config.yaml
conv_stem: true
optimizer: "soap"
lr: 0.0016
beta1: 0.95
Rows from block 4, named by matrix and row number. Rows with one number belong to one neuron. Each number is 128 + 24 x the weight over its row's rms, rounded and kept within 0 to 255. All counts start at 0. After the name is the row's rms in percent of the matrix's.
# fc1: MLP up (model.blocks.4.mlp.fc1.weight, 1920x320), inputs 107-213
# fc2: MLP down (model.blocks.4.mlp.fc2.weight, 320x1920, transposed), outputs 107-213
fc1.1406 091 [128 161 117 141 130 125  81 111 155 154 125 112 122 136 148 110 132 131 157 169 171 137 142 110 131 128 147 140 103 132 171 132 121  94 105 152  98 127  76 136 110 152 150 101 138  71 129 135 135  88 132 114 104 134 150 134 150 144 128 114 148 130 126  93 133 140 158  99 128 143 115 128 147 120  96 137 172 153 128 114  97 162 150 122 135 170 139 131 117 107  83  97 131  97 111 120 110  75 163 110  86 132 162 115  76 152 142]
fc2.1406 084 [128 168 151 137 118 135 162 106 165 119 129 154 152 132 153 122 110  97 154 157 157 114 136 192  99 142 138 150 119 123 162 128 149 169 109 143  86 153 176 129 158 106 111 148 120 119 107 151 130 135 143  34  93 155 123 163 113 152 154 108 131 106  93 143 137 175 111 110 124 123 107 149 155 104 150 111 200 185 146 117 156 152 151  60 155 110 122 128 124 112 129 132 146 150 100 162 155 153 137 122 123 104  98 108 138 124 105]
fc1.1407 100 [ 96 122 171 114 114 144  83 145 129 124 186 145 101 149 104 128 109 102 162 111 123 157  95 117 155 120 166 118 152 119 102 140  96 127 155 133 130  81 141 109  95 128 136 135 152 108 124 151 106 175  96 143 121 186 178 105 116  99 111 127 109 125 116 155 116 146  87 131 154 130 120 137 116 110 111 134 126 152 114 130  97 137  93 118 139 146 146 141 146 141 142 107 153 118 148 153 103 134 125 170 117 178 126 148 128  60 124]
fc2.1407 095 [ 75 129 118 156  75 138  92 114 148 111 184 120 164 140 182 180 120 110 146 142 175 144 122 138 122 153 116 113 138 140 100 141  82 145  82 145 156 126 130 220 108 132 160 126  78 142 106 116 164 141 119  78 121 122 138 126 123 165 122 126 119 121 131 120 149 180 139 183 111 130  99  96 118 146 174 150 101 143 151 109 115 166 115 117 141  93 119 136 110 119 103 149 147 158 144 132 155 139 164 148 122 100 122 132 153 106 134]
fc1.1408 098 [124 160 144 127 130 126 144 151 155 135 122 159 136 146 146 101 124 131  80 145 169 140 100 126 140 172 129 144 124 128 117 129  79 116 124 123 152 137 134 136 150 151 107  67 131 117 129 139  89 115 123 172  93  96  99 108 161 103 149 156 145 105 128 105 132  80 122 111 208 159 138 106 121  78 153 132 125 130  94 148 139  91 119 111  98 146 174 115 134 129 130 105 118 170 170 118 133 120 107 178 151 128 142 142 120 137 105]
fc2.1408 109 [116 127 127 107 141 112 134 176 105 184 126 185 121 165 146 122 131 104 113 162 204 115 123 123  75  91 122 133 102  82 101 119 146 119 152 157 133  94 116 136 160 150 113 102 140 106 121 150 167  88  97 136 125 122 109 137 122 135 163 116 139 167 170 167 113 112 136 116  94 132 155 150 146 152 123 117 142 141 125 113 142  82 122 164 120 127 171 101 151 123 127 175 131  97 149 146 137 134  81 170 134 142 143  97 124 122 141]
fc1.1409 104 [109 105  92 111 106 149 106 132 162 148 187 156 129 125 123 106  93 120  79 159 102 125 135 123 165 155 126 149 130  95 128 118 139 161 100 167 138 103 112 117 125 167 157 138 137 142 113 136 188 155 144 124 141 139 102 123 126 147 141 155 127 153 153 105 121 114 141  88 102 150 140 146 128 177 177 109 132 162  93 129 148 173 101 105 155  91 108 132  87 110 112 114 120 141 102 147  93 107 129 113 108 143 148 145 121 129 103]
fc2.1409 109 [148 104 135 139 102 131 117 121 167 101 119 128  92 132 113 114 171 122 133 128 152 119 128 126 183 136  90 134 121 104 156  99 180 149 109  94  93 125 123  98 159 127 154 119 128 102 109 103 114 106 132 150 125 117 138  97 170 152 144 105 138 104 145 112 154 116 156  91  78 134 143 131 112 130 108 153 164 132 104 138 188  82  66 127 136 149 165 172 122 120 126 122 138 105 113 113 142 133 110 131 170 126 115 125 128 141 139]
fc1.1410 094 [116 144 144 134 127 106 128 141 120 139 105 155 137 129 149 171  78  90 152 125 116 129 131 134 118 138 120 165 131 110 109 111 140 164 149  91 106 165 135 134 112 125 104 132 137 150 118  96 110 161  92 119  81 114  85 165 150 140 144  93 106 135 135 148 163 130 127 134 126  94 111 140  77 109 110  70 112 135 174 132 174 151 145 110 131 115 132 134 156 141 143 107 128 151 164  76  97 110 145 125 208 148  90 163 146 136 131]
fc2.1410 090 [110 144 127 107  86 110 139  99  89 142 156 120 151 138 125 117  92  55 123 129 149 153 109 143 122 169 137  98 122 141 170 136 147 119 153 168 117 102 122 120 173 126 154 137 115 163 122 139 157 104 112 115 163 117  91 102 111 103 128 126 163 106 134 141 119 170 103 134  71 103  98  78 107 146 118 114 121 151 149 125 132 150 103 153 156 139 158 162 137 144 152 130  96 143 139 117 140 113 138 141 147 138 104 121 139 142 143]
fc1.1411 100 [119 140 148 141 136 210 128 111 125  97 117 106 158 135 130 144 139 122 131 120 131 143 139 160 122 130 134  98 123 127 185 139 125 127  95 124 122  99 150 133 168 117 140 113 121 120 118 109 111 119 134 146  93 112 123 108 178 130  79 145 146 113 178 129 153  88 142  98 118 171 139  86 178  74 116 163 147 130 146 119 113 188 122  96 123  85 124 164 126 105 129 119 126 102 125 113  98 116 145 143  96 132 143 102  63 109 106]
fc2.1411 097 [120 180 146 135 115 136 138  76 142 123 120 164 174 157 153 119 128  86 148 165 173 158 139 136 137 155 128 158 143 106 174 101 160 121 133  96 119 153 134 132 129 112 116 107 135 124 121 158 163 137 164 127 120 147 108 134 120 155 158 135 121 137  85 104 119 137 107  64 117 124  97 141 139 140 102 111 128 164 156 132 131 171 134  79 129 128 144 118 113 112 114 173 151 117  69 194 144 132 116 158 139 117 127 139 142 150 114]
fc1.1412 097 [170  72 122 113 125 118 167 144 112  85 139  99 155 160 137 167 168 128  79  95 120 124 152 152 157 120 142 141 153 143 124 130 137 119 104 130  99  87 136 174 102 136 138 101  94 103  91 111 154 101 125 153 118 144 105 174 157 109 144 140  93 140 137 117 117 128 142 132 122 124 105 167 184  89 114 158  83 124 110 146 147 121 138 147 147 153 125 120 144  82 108 184 185 157 111 140 103 104  68 108 125 123 143 102  98 154 111]
fc2.1412 094 [129 152 110 115 128  99 157  98 105  90 154 164 123 134 106 113 148  91 112 128 177 143  68 104  79 158 150 153 135 109 123 102 116 129 150 103 116 127 153 135  92  93 119 160 113 120 149 157 125 129 105 108 147 140 151 146 105 120 104 138 117 142 109  98 131 120 149  60 139 133 123 168 135 139 102 148 122 122 145 177 107  96 111 102 175 126 106  99 130 144 155 142 124 122 138 172 147 129 149  96 114  99 132 142 101 121 131]
fc1.1413 102 [114 108 133 126 116 128 110 129 131  80 151  84 132  86 139 100  97 123  98 133 109 121  98 122 122 140 109 107 116 175 110 129 126 145 140 122 125 119 116 120 155  97 134  82 123 111 148 152 195 112 131 142 114 126 100 179 125  80 138 112 139 101  91 116 144 129  88 132 105 116 153 104 109  78 101 180 112 120 170 162 137 152 153 119 160 143 141 137 103 149 127 128 135 150 128 144 129 166 155  99 126  98 145 185 130 145 117]
fc2.1413 106 [153 155  98 150 105 133 107 105 131 130  88 151 125 125 121 155 120 116 132 116 128 110 143 150  77 114 144 130  94 120 141 120 110 102 113 133  85 151 157 137 149 121 122 128 176  90  85 116 123 103 134  96  90 100 112 162 128 162 108  93 147  96  96  54 148 186 119 110 155 110 165 114 124 136  82 126 120 122 113 118 123 134 131 174  89 122 158  97  84 109 156 146  62 129 158 132 130 140 113 163 138 117  99 109 149 165 130]
fc1.1414 098 [145 131 136 148 110 129 162 106 159 155 132 152 161 117  90 120  84 103 107  98 168 130 140 152  78 185  94 121 140 172 127 117  85 101 154 113 145 133 120 125 181 125 109  96 148 131 139 128 122 164 125 138 136 127 133 116  66 152 163  99 145 138 146 139 141 167  95 118 146 117 138 103  88 121 111 128 112 166 123 107 113 115 126 158 117 133 166 122 114 156 181  85 135 142 147 114 144  75 108 114 141 138 140 100 123 168  87]
fc2.1414 103 [132  86 119 135 112 111 101 125 160 158  99 168 142 137 150 106  96 109 163 135 123 134 120 110 110 129 121  67 101 161 117 136 141 106 109 138 125 136 152 108 133 120 141 141 148 151  90 130 152  92 137  49 148 109  94 169 118 155 163 127 148 120 141 135 163 162 121 112 156 108 118  94 123 125 106 148  86 157 135 135 139 102 128 155  97 123 113 140  97 114 121 166 113 135 142 145 138  94 190 127 168 121 130  92 163  91  86]
fc1.1415 099 [114 146 121 131 105 154 170 114  86 133 145 107 157 163 132 164 143 115 128 108 138 137 114 120 122 102  98 135 122  95 126 145 134 131 136 167 135  98  82  73 109 126  90 179 135 121  87  74 153 169 148 153 126 104 133 102 123 135 139 115 137  83 132 119 129 119 104  84 130 133 142 166 155  98 132 108 153 145 111 112 106 147  78 164 128 162  94  68 134 118 138 134 103 118 197 121 116 141 162 165 116 105 104 153 166 132 127]
fc2.1415 106 [111 112 145 125 161 128  96 166  75 155 114 124 137 140 119 117 132 166 140 138 157 105 128 162 110  88  90 100 145 113 136 128 146 113 140 118 116 116  86 132 185 101 129 119  95 123  90 135 129 147  94 108  87 126 147 145 158 106 132 121 137 137 130  58 132 143 145  75 108 149 120 138 170 158 148 156  90 124 138 108 144 118 128 127 142 127 185 210 122 141 150 105  94 135 167 127  90 133  96 138  98 131 129 120  94 168 104]
fc1.1416 106 [113 125 146 142 106 179 142 139 130 139 108 130 133 173 114 145 145 103 101 136 110 157 138  85 134 120 126 114 159 164 132 137 143 154 137 130 116 108 115 129  95 117 135 148 136 112 137 131 118 158 105 155 127 142 149 130 157 156 144 176 160 102 103 116 121 173 164 138 115 148 112 122 157 117  84 150 142 140  95 106 113 205  87  97  86 134  83  81 112 139 166 149 145 157 108 140 134 140 129 143 134 145 120 116 136 120 124]
fc2.1416 105 [126 149 123 124 107 100 123  64 135 134 151 136 145 136 162 194 161  85 154 177 111 116 140 103 143 147 103 119 124 130  94 136  99 187  99 143 129 144 132 170  92 128 143 127 128 125 149 126 124 155  86 106 114  96 126  98 154 136 128 151  93 103  98 109 137 126 124 130 103 117  93 121 140 112 133 111 146 126 113 108 118 158  81  95 143 128 109 103  81 124 120 122 104 144 104  94 166 167 116 140 110 126 124  93 165 129  97]
fc1.1417 110 [134 175 127 111 135 115 156 113  98 134 165 153 184  58 140 115 171 165 130  95 140 130 141 153 138 146 149 121 166  85 135 147 106 125 163 148 151 167  88  98  66 102 118 143 119 137 136  95 169 150 137 143 133 101 135 143 155 107 143 149 181 130 133 138 143 128 152 104 142 155 108 153 165 111  70 132 149  84 120 154 137 141 120 101 145 108 106 106  66  89 143 110 120 141 129 126 127 122 160 126  90 183 132 138 144  87 166]
fc2.1417 104 [127 131 119 148  80 104 129 142 165 156  99 102 119 129 129 136 142  85 125 115 114 158 150 127  94 131 137 124 148 121 171 125 131 101  97 156  81 108 126 180 144 138 129 126 138 136 114 132 149 149  91 139 120 152 139 138 157 147 121 149  72 143  84 125 100 116 108 147  99 144 151  97 113 125 136 112 158 136 131 126 141 102 112 133 174 157 119 169 129 159 113 118  96 154  68 160 144 149 133 124 146 101 159  94 143 124 152]
fc1.1418 104 [110 123  94 153 111  97 132  89  97 142 113 120 115  81 122 125 102 112 160  95  80 144 108 155 134 147  97  90 169 117 134 142 119 144 154 103 149 197 141  99 142 145 126 101 163 152 157 172 114 129 153  93 117 157 116 134  84 173 104 114  85 116 120 101 104 140  80 116 123 130 178 131 152 100 140 121 155 156 117 104 186 141 121 100 130 171 167  84 125 133  92  82 115 163  93 136 132 101 142 123 148 118 131 139 132 136 104]
fc2.1418 102 [ 80 138 135 113 107 125 120 133 130 120 112 114 105 182 183 136 108 103 114 108 128 125 149 150 137 153 106 117 115 121 119 134 147 108 114 163 159 118 137 122 113  86  72 101 146  95 120 147 124 123 100 124 121 118 123 105 101 100 128 177 107 129 106 110 119 127 115 126 142 125 109  85 146 147 144 118 148  88 151 170 176 143 143 140 117  87 120  98  97 123  99 133 119 125 150 180 127 116 125 206 123 104  87  95  93 113 159]
fc1.1419 101 [105 137 128 161 105 154 101 114 160 121 140  77 149 146 140 111 142 108 107 117 142  64 125 168 104 149 150 122 118 123 138 103 122 110 170 150 124 114 106 111 109  98 141 125 140 131 111  97 118 153 115 101 161 133 165 130 107 102  84 107 117 128 141 106 146 172 127  97 122 130 103 110  79 125 166 110  95 122 152 134 130 112 120 132  71 130  92 146 117 141 124 122 126  64 120 169 169 137 130 152 156  92 148  96 124 130 117]
fc2.1419 095 [161 112 119 121 130 173 123 133 144 138 154  67 151 114 113 128 117 128 140 137 139 161 108 136 146 124 134 122 177  45 123 176 121 108 152 117 119 131 133 149 168 150 169 117 149 107  88 124 161 110 109  84 161 137 122 110 131 135 115 129 147 200 134 131 104 164 103 131 117 107 110 143 104 133 111 115 113 144 169 103 104 114 119 171 160 150  94 180 145 147 114 163  97 125 144 149  94 140 148 124 118 172 148 126 149 126  96]
fc1.1420 104 [123 142 123 121  93 144  84 118 113 133 113 132 145 138 126 130  72 150 126 101 120  99 141 121 164  97 137  82 160 133 153 136  73 130  94 143 127  90  78 149 191 192  84 132 121 193 120 183 150 123 171  93 121 131 111  90 100 122 146 155 142 130 133 104 122  98 145 117 110 134 134 111  94 170 149 127 151 115 150 171 124 161 111 100 127  95 140 103 116 133 129 122  84 154 154  92 156 166 157  96 114 114 130 146 136 120 136]
fc2.1420 109 [108 127 125 115 133 144 132  95 156 120 102  92 101 110 146 118 134 115 129 134 144 101 109 160 152 132 150  91 138  93 141 112 150 162 124 152 139 160 145 127 111 122 182 170 152  99  92 148 124 126 105 129 105 175 151 123 134 155 168 153 128 115 101  93 154 128 123  86 138 144 121 142 128 102 103 123 140  94 121 156 193 139 117 154 114 112 152 145  94 117 101 164 145  95 122 136 118 147 143 136 136 137 111 103 149 117 145]
fc1.1421 105 [ 93 116 142 114  98 151  59 105 140 113 134 139 138 156 139 150 116 131 120 146 159  93 107 147 132 143 122 136 139 141 168 120 165 156  88 149 130 169 105 102  94 100 138 116 134 153 144 167 171 165 128 123 117  78 154 128 139 113 159 137 171 139 112 150 152 114 136 123 113 109 110 155 119 180 116  86  94 169 153 146 135 169 103 103 148 134 111 162 112 125 143 132 122 133 111 142  89 120 140 123  75 140 125 136 170 109 142]
fc2.1421 098 [116 152 174 110 123 145 143 128 134 140 121 137 121  94 135 117 136  94 111 153 150 169 131 140 169 157  98 138 110  91 124  93 144  92 123 133 140 146 101 120 146 108 146 164 122 113 104 127 145 154 130 108 128 156 108 151 136 159 136 111 141 122 145 118 116 111 121 129 125 134 111  98  94 139 152  97 151 123 149 125 175 157  81 100 120 141 130 197 111 136  92 123 156 137  91 158  87 176 126 105 122 112 121  95  97 123 136]
fc1.1422 092 [143 172 119 133 132 113 109 172 160 148 142 120 124  84 146 101 116 143 134 144  79 116 111 151 142 126 141  81 106 132 172 121 136 117 151  98 113 167 117 111  86 140 167 121 123 116 118  94 139 128 113 113 117 100 136 135 112 128 140 111  99 139 158 157 119 137 111  84 115 129 144 128 139  96 113  96 122  99 122 124 150 142 110  90 124  79 148 154 106 115 106 134 158 175 135 113 111 142 135 118 109  92 144 144 171 105 140]
fc2.1422 090 [ 93 177 142  96  68  71 152 114 132 148 101 121 128 128 138 165 133 115 143 121 147 149 125 152 111 143 142 157 120 135 163  91 114  86 100 126  99 126 131 156 135 175 107 121 157 123 149 133 117  97 124  58 121 147 145 125 103 133 123 119 154 141  88 140 127 132 125 163 126 131  96  93 155 136 102 127 148 118 162 123 157 150  85  79 128 117 137 188 145 130 132 157 156 153 117 138 165 120 118 124 124 130 113 111 120 118 135]
fc1.1423 096 [140 140 130 147 155 125 115 161 116 153 144  87  95 191 120 114 129 141 151 122 184 130 148 132 159 139 118 131 111 122 114 139  98 121 126  78 121 124 123  81 142 129  87 127 148 122 157 149 155 135 101 152 167 139 112 122 122 114 100 140 126  91 116 118 123 155 177 153 118 137 122 129 142 165 102 125 165 160 140 152 140 116 105  73  97 139  75 115 168 110 101 102 118 130 123 127 105 117 171 153 146 119 101 138 127 129 131]
fc2.1423 099 [144 166 156 104  97 139 145 115 140 100  77  96 124  78 186 124 115 121 103 143 113 166 178 143 129 122 148 114 132  90 130 129 148 120  92 125 128 108 139 117 134 122 128 164 127 135 121 128 144 102 116 116 113  75 144 153 138 165 170 108  94  97 133  95 130  99 112 141  93 127 105 116 135 124 155 101 129 143 109 122  96 130  99 130 160 165 148 103  80 161  89 141  90 140 115 134  69  83 164 112 126 167 149 103 145 104 119]
fc1.1424 096 [114 109 136 178 126 124 165 115 134 121 129  87  86 135 133 140  85 103 110 126 158 143 133 160 114 135 133 105  92 111 109 141 165 122  90  97 109 164 106 152 149 126 133 155 171 115 134 140 143 135 104 136 183  78 133 135 138 129 145 120 122 141 110 166 134 109 183 156 107  99 100 156 165 158 113 129 148 146 147 157 122 114 113 107 126 124 100 108 142 110 150 124 127 135 142 136 103 134 127 152 139  97 128 118 141 146  77]
fc2.1424 104 [143 127 142 124  90 140 108 123 117 113 120 121 110 115 114 139 103 124  93 162 114 156 129 138 106 115 139 146 164 136 146 118 114  75 136 111 158 129  81 133 137  99 123 116 130 149 155 119 111 131 131 125 115 137 113 138 145 144 138 132 163 132 102 172 120 125  94 110 134 130 140 143 136 111 125 104 123 124  74 123 178 129 113 113 121 131 177 138 112 170  86 131 106 138  97 109 146 181 168 145 114 122  90 124 117 114 125]
fc1.1425 107 [146 168 152 101 127 159 137 118  80 113 142 141 113 111 139 128 146  95 122 119 146 137 122 110 107 122 134 145 103 128 170 135 124 103 142 112 134 121 136 130 139 127 137 123 112  87  90 100 187 148 122 144 105 132 102 119 112 137 164 131 135 154 164 149 163  90 135 149 178 156 130 110  99 162 131 129 118 107 125 125 105 124 115 160 139 145 122  96  94  84 138 135 119  85  99 115 158 138 123 123 126 174  95  92 147 133 139]
fc2.1425 106 [ 80 143 146 155 186  99 126 121 117 168 138 187 136 130 115 132  78  89 120 148 152 162 108 164  88  80 150 150 149 120 146 107 132 135 117 147 120 110 140 156 111 106 147 140 133 133 157 143 119 147 120 194 118 154 128 124 135 151 131  92 157 102 130 138 144 110 106  95  79 136 162 136 143 159 144 136 122 163 108 143 161 120 107 166 176 148 147 138 135 132 142 122  99 156 113 134 108 141 146 150 147  92 106 130  88 155 115]
fc1.1426 101 [123  92 116 108 103 128 151 111 176 162  91 160 100  84 120 102  95 131 116 134 120 127  71 100 112 115 110 133 139 136 129 145  92 155 112  91 139 119 154 131 149 146  72 122 121 136 169 153 137 139 148 104 101 101  92 102 126 118 139 147  88 146  95 127 147 147  96 154 112 133 132 116 124 120 115 118 121 131 129  99 163 105 137 115 166 148 117 120 123 145 158 100  81 144 130 111 125  92 155 133 127 147 150 134 158 167  88]
fc2.1426 100 [ 86 117  76 129  96 135 123 169  91 136 123 157 103 152  97 138 130 184 124 134 153 101 130 123 159 108 157 151 103 123 114 101 162 147 121 147 164 127 152 113  94 117 159 136 193 113 193 136 146 141 137 139  97 131 133 124  97 122 167 140 129 132 107 170 147  89 113  89 141 144 153 133 137 115 130 119 121 138 130 147 162 139 143 149  78 119 152 105  98 135 131 160 128 128 124 114 136 169 143 159 132 152 154 126 115 137  90]
fc1.1427 104 [104 135 122 104 138 124 137 126 119 139 114 105 147 173 145 114 114 138 135 104 133 101 129 117 154 131 126 122 100 172 119 108  78 142  92 130 137 105 128 135 171 116 144  87 120 120 165 145 188 109 111 158 150 110 134 103 145 135 108 105 133 168 131 134  78  86 143  97  95 107 101 127 131 112 143 101 148 119 157 154 145 123 116 108 150 110 123 147  84 108  77 132 112  99 174 115  96 138 135  99 118 110 126 154 106 154 159]
fc2.1427 100 [125 136 118  97 119 109 161 134 127 106  59 120 114 100 118 121 162 120 143 121 163 117 155 171  95  87 118  77 153 110 168 123 115 149 124 135 101 151 135 178 154 135 105 167 126 133 144 126 150 120 140  68  87  97 114 161 176 129 125 104 107 105 123 124 137 142 133  96 115 135 127 154 137 110 140 141 142 104 118 139  96 137 119 105 140 137 168 145 113 139 146 157 125 159 117 107  92 151 123 126 156 159 103 129 146 107 134]
fc1.1428 094 [158 133 121 130 108 125 155 166 157 130 168 105  68 115 135 119 153 132 131 131 113 149 122 139 141  68 151 193 119 134 120 103 122 151 137 108 120 175 113 147 130 114 144 136 119 158 108 112 114 123 132 104 159 126 153 139 101 115 130 165  91 109  84 111 135  89 113  95 103 134 119 146 140 185  87 172 152 115 137 149 152 123 122 122 148 123 132 148 107 151 128 108 106 157  57  85 101 120 142 137 107 104 113 153  92 116 128]
fc2.1428 096 [111 122 139 123 121 145 123 181  96 137 122 132 144  80 123  78 140 161  72  98 151 155 114 155 122 122 114 125 138 151 173 122 118 142  86 123 108 115 133 123 122 133 139 143 124 134  75 152 126 135 129 147 135 120 124 151 140 182 127 117 124 106 170 134 130 116 108 122 118 147 161 128 148  99 135 148 146 120 127 116 188  84  73 164 174 155 124 155 137 141  95 140 159 133 162 129 132  97 126 148 162 117  95 140 100 114 176]
fc1.1429 098 [114 118 159 144 140 158 164 113 133 157 114 137 134 161 115 131 144  96 111 104 138 106 167 127 129 170 165 143 168 145 102 112 140 135 152 147 111 146 117 112 129 107 112 142 185 122 145 157 114 137 110 143 162 120 152  92 125 138 122 140 105 138 170 168  98 116 155 131 157 122 124 112 118 171  99 155 132 107 102 142 122 151 101  80 118 137 119  93 120 164 144 181 149 168 144 149 129 132 149 147 166 148 119 131 146 117 128]
fc2.1429 102 [125 104 142 127 123 124 124 110 139 146 161 127 119 156 190 155 147 111 141 152 126 114 150 143 156 121  98  73 131 142 127 127 100 172  91 110 105 138 113 187 134 107 147 163  99 145 142 140 136 137 110 110  84  82 138  98 160 143 100 117  97  99 114 130 130 153 118 156 131 133  90 119 113 147 148  80 128 117 147  78 137 141  70 111 146 137 129 126 136 149 135 134  95 144 134 102 140 148 123 150 108 152 113 117 182 120 114]
fc1.1430 108 [159 142 168 181 126 136 118 125 109 130 100 131 106 154  89 137 149 105 111 114 170 134 119 167 119  48 107  96 133 119  92 123 104 139 122 126  84 164 142 133 132 135 118 131 164 154 136 126 146 122 119 174 158 139 121 158 125 103 128 151  96 130  92 128 119 148 158 138 110 166 172 106 154 167 118 112 136 122 167 146 141 130 117 104 128 139 123 154 132 128 142 120 123 164 133 105 125 153 135 119  79 131 120 171  91 133 101]
fc2.1430 109 [118 101 141 137  97 162 154 135 145 126 111 128 164 119 117 114 113  80 138 118 112 130 111 133  89 110 116 147  83 118 113 130 102 132 146 166 106 120 124  90 105 115  86 105 140  79 157 136  92 131 166 136  90 105 184 126 122 124  90  79 162 127 110 119 141 109  99 136 154 109 167 154 143 132  90 129 110 146 122  93 118 170 145 133 120 163 136 126 120 136 105 115 124 148 134  84 147 152 139 195 128 113 110  93 128 166  71]
fc1.1431 102 [ 94 135 152 156 116 119 110 144 133 169 149 140 129 129 115 151 100 136 143 133 138 135 118  89 145 132 137 106 147  99 135 157  87 120 143 125 117 115 165 105 143 133 141 129 136 115 137 107 116 140 144 156 128 154 175 129 120 166 120  89 123 132 143 141 125 138  95 115 153 131 121  76  78 125 146 147  98 120 120 119 159 162 136 151 103 124 129 123 124 142 167 126  95  98 138 163 128 145  92 139 115 173 100 139 114 124 103]
fc2.1431 110 [ 85 146  97 131 131 131 117 112 118 166 125 164 152 141 179 169 115 125 167 132 115 112 103 128 102 129 150 161 148 142 109 145 115 150  95 124 150 113 122 145 113 116 141 103 105 142 109 140 153 147 128 135 116 110 173 136 105 134 105  92 128 131 135 111 123 120 129 147  94 127 140 107 114 147 155 168 108 140 136 110 125 129 150 104 123 160 169 147  75 119 138 123 123 130 147 153 101 163 155 138 135  98 135 200 169  84 124]
fc1.1432 099 [ 85 146 139 141 113  70  97 143  87 149  94 159 135 132 128 118  96  89 150 117 148 100 135 125 113 125 140 109 117 102 120 108 153 165 124 102  95 113 140 106 164 100 138 113 114 181  89 140 122 151 157 108 128 137 144  78  87 142 145 140 152 112 108 158 151 197 139 113 134 161 110 107 136  85 119 129 105 154 145 147 121 147  81 122 135 145 144 101 149 132 139  85 161 104 149  97 156  95 126 148 147 103 115 144 156 107 112]
fc2.1432 102 [138 107 101 116 123 110 100  65 111 119 116 153 142 131 139 119 124  92 139 124 126 154 117 140 125 103 138 144 122 173 137 135 143 175 135 155  96 142 140 133 150 118 172  87 152 108 120 161 155 108 146 124 160 139  81 154 126  84 111 118 108 115 144 148 148 189 141 134 101 126 109  70 125 127  99 138 104 162  88  87 164 118 106 143 151 174 163 136 139 109 118 119 101 120 113 160 134 163 148 160 176 113 125 146 147 104 105]
fc1.1433 103 [102 120 133 131 111 116 119 129 116 213 136 143 123 103 113 142 115 134 137 121  54 152 111 139 117 173 134 108 147 144 146 121 147  94 156 121 161 140 148 149 141 113 171 143 139  82 114 140 123 153 154 110 116 133 126 119 161 196 120  99 100 117 143 124  96 124 126 120 163 153 111  99 108  77 120 109 171 126 146 139 151 119 153 128 115 166 142 106 156 141  93  83 112  87 120 118 188 125  82 132  81 144 132 152 114 127 132]
fc2.1433 099 [116 108 152 148 104  89 107 111 157 149 130 153 181 196 161 114 113  84 160  97 131 139 149 152 130  78 140 139 147 131 148 138 154 160 114 138 120 123 165 168 127 120 117  89 122 110 125 131 115 159 118 119 136  93 124 120 119 143  97 106 118  82 141 153 125 172 140 157 119 123 120 141  90 131 135 149 127 144 112 124 109 109 133 142 141 109 126 152 146 129 160 144  91 131 152 167 137  99 148 167 128 114 123 139 155 127 149]
fc1.1434 093 [109 129 107 136 113 142 151 108 140 135 116 122 106 188  93 104 116 126 128 138 131  79 144 139 131  96 120 151 113 129 117 140 131  87 118 184 117 104 160 157 129  96 110 158 139 110 128 152  88 126 135 107 130 122 133 173 129 132  99 156  84 124 141 136 133  95 147 164 146  80 118 108 111 137 140 130  69 140 164 110 155 104 102 107 134 118  67 145 122 135 169 165 136  91 132 180 159 142 106 105 107 133 100  56 123 119 140]
fc2.1434 094 [133 124 155 153 144 152  95 104 117 141 153 106  91 113 127 132 111 138 152 131 122 110 160 123 116 144  94 168 166 140  89 141 126 165 106 120 151 121 119  83 154  95 127 113 137 130 127 152  89 133 102 123 132 123 112  89 107 171 131 116 142 115 110 121 122  96 160 110  87 142 146 119 140 124 170  74 102 119 111  91 123 122 101 148 136 146 110 136  97 140 159  98  70 127 133 122 159 128 114 133 120 116 150 108 107 118 114]
fc1.1435 098 [103  96  98 104 129 114 116 138 101 113 122  87 125  93 145 159 156 149 124  88 126 136 118 141 119 132 146 119  93  77  66 122 175 125 142 118 163 100 146 154 162  94 110 131 163 124 157  95 143 136 122 139 182 116 164 137 123 161 133 108 126 127 129 122 114 112 119 103 148 124 127 128 138 125 106 120  97 165 171 122 133 124 137 165 129 141  77 125 104 144 155 104 142  82 112 139 124 157 128 182 140 127 107 125 144 127 149]
fc2.1435 092 [134 113 145 151 109 137 103 140 128 149 140 136 117 131 140 134 115 139 138 103  97 147 127 131 119 111 110 134 119 123 101 153 119 140 116 170 145 143  99 109 167 148 180 107 117 139 130 137 110 114 116 145 157 157 129 165 135 115 122 122 134 135 127 166 136 138  80 134  90 132 163 134 188 159 140 149 145 135 134 134 145 111 138 119 167 143 131 153 129 104 109 157 131 137 156 128 126 128 122 139 180 171 109 144 125 139 142]
fc1.1436 098 [109 125 129 143 149 116 113 103 138 117 152 149 138 103 105 107 133 126 138 153 114 142 145 132 133 115 109 115 112 132 108 130 127 165 160 177 118 100 128 135 121 152 122 130 114 152 123 109 146 125 188 139 174 132  79 140 119 130 131 152 112 129 105  96 110 157 100  92 104 101 195 138  92  92 163 167 158 134 142 119 142 118 173 104 148 124 174  87 158 119 132 121 172 163 119 132 109 123 101 100 157  90  97 141 137 137 145]
fc2.1436 094 [142 120 135 117 111 122 138 141 103 150 101 177 107 166 153 102 140 134 132 123 133  87 118 134 138 113 116 132  90 137 135 156 176 117 176 155 128 180 127 112 136 102 125  94 149 115  71 108 123 100 139 115 114 111 125 129 133 103 149 117 152 158 121 111 133  93 131  74 146 114 162 144 160 129 115 177 121 115 139 150 149 130 166 126  95 102 185 190 128 152 102 106 131 109 148 129 146 104  96 134 105 144 152 135 118 181 123]
fc1.1437 105 [136 133 119 157 134 124  83 167 109 109 127 146 137 130 123 121 139  83  93 101 145  83 133 133 155 124 143 125  81 157 128 140 137 134 133 120  98  68 109 129  63 144 165 127 127 112 111 127 140 123 125 154 128 139 133 101 141 159 111 129  98 143 121 115 127 153 133 132 114 158  77 179  73 163 108  87 141 131  93 120 160 122 139  86 115  86 106 116 117 151 138 120 128 143 122  88 126 177 118 132 168 135 135 124 144 119 142]
fc2.1437 100 [149  96 112 101 115  98 105 118 137 102 120 130 134 104 140 126 133 115 124 102 111 160 132 119 162 153 136 148 124  92 112 114 133 162 150 116 140 152 113 139 140 165 134 127 149 122 129 140 119 101 116  82 133 146 133  66 136 155 137 107 131 191 149 150 127 111 176 119 129 153 114  91 145  99 116 155 111 172 111 122 116 123 106 122 169 151 102 170 133 130 144 160 133 123  99 139 155 126  97 101  80  80 157 163 130 147 140]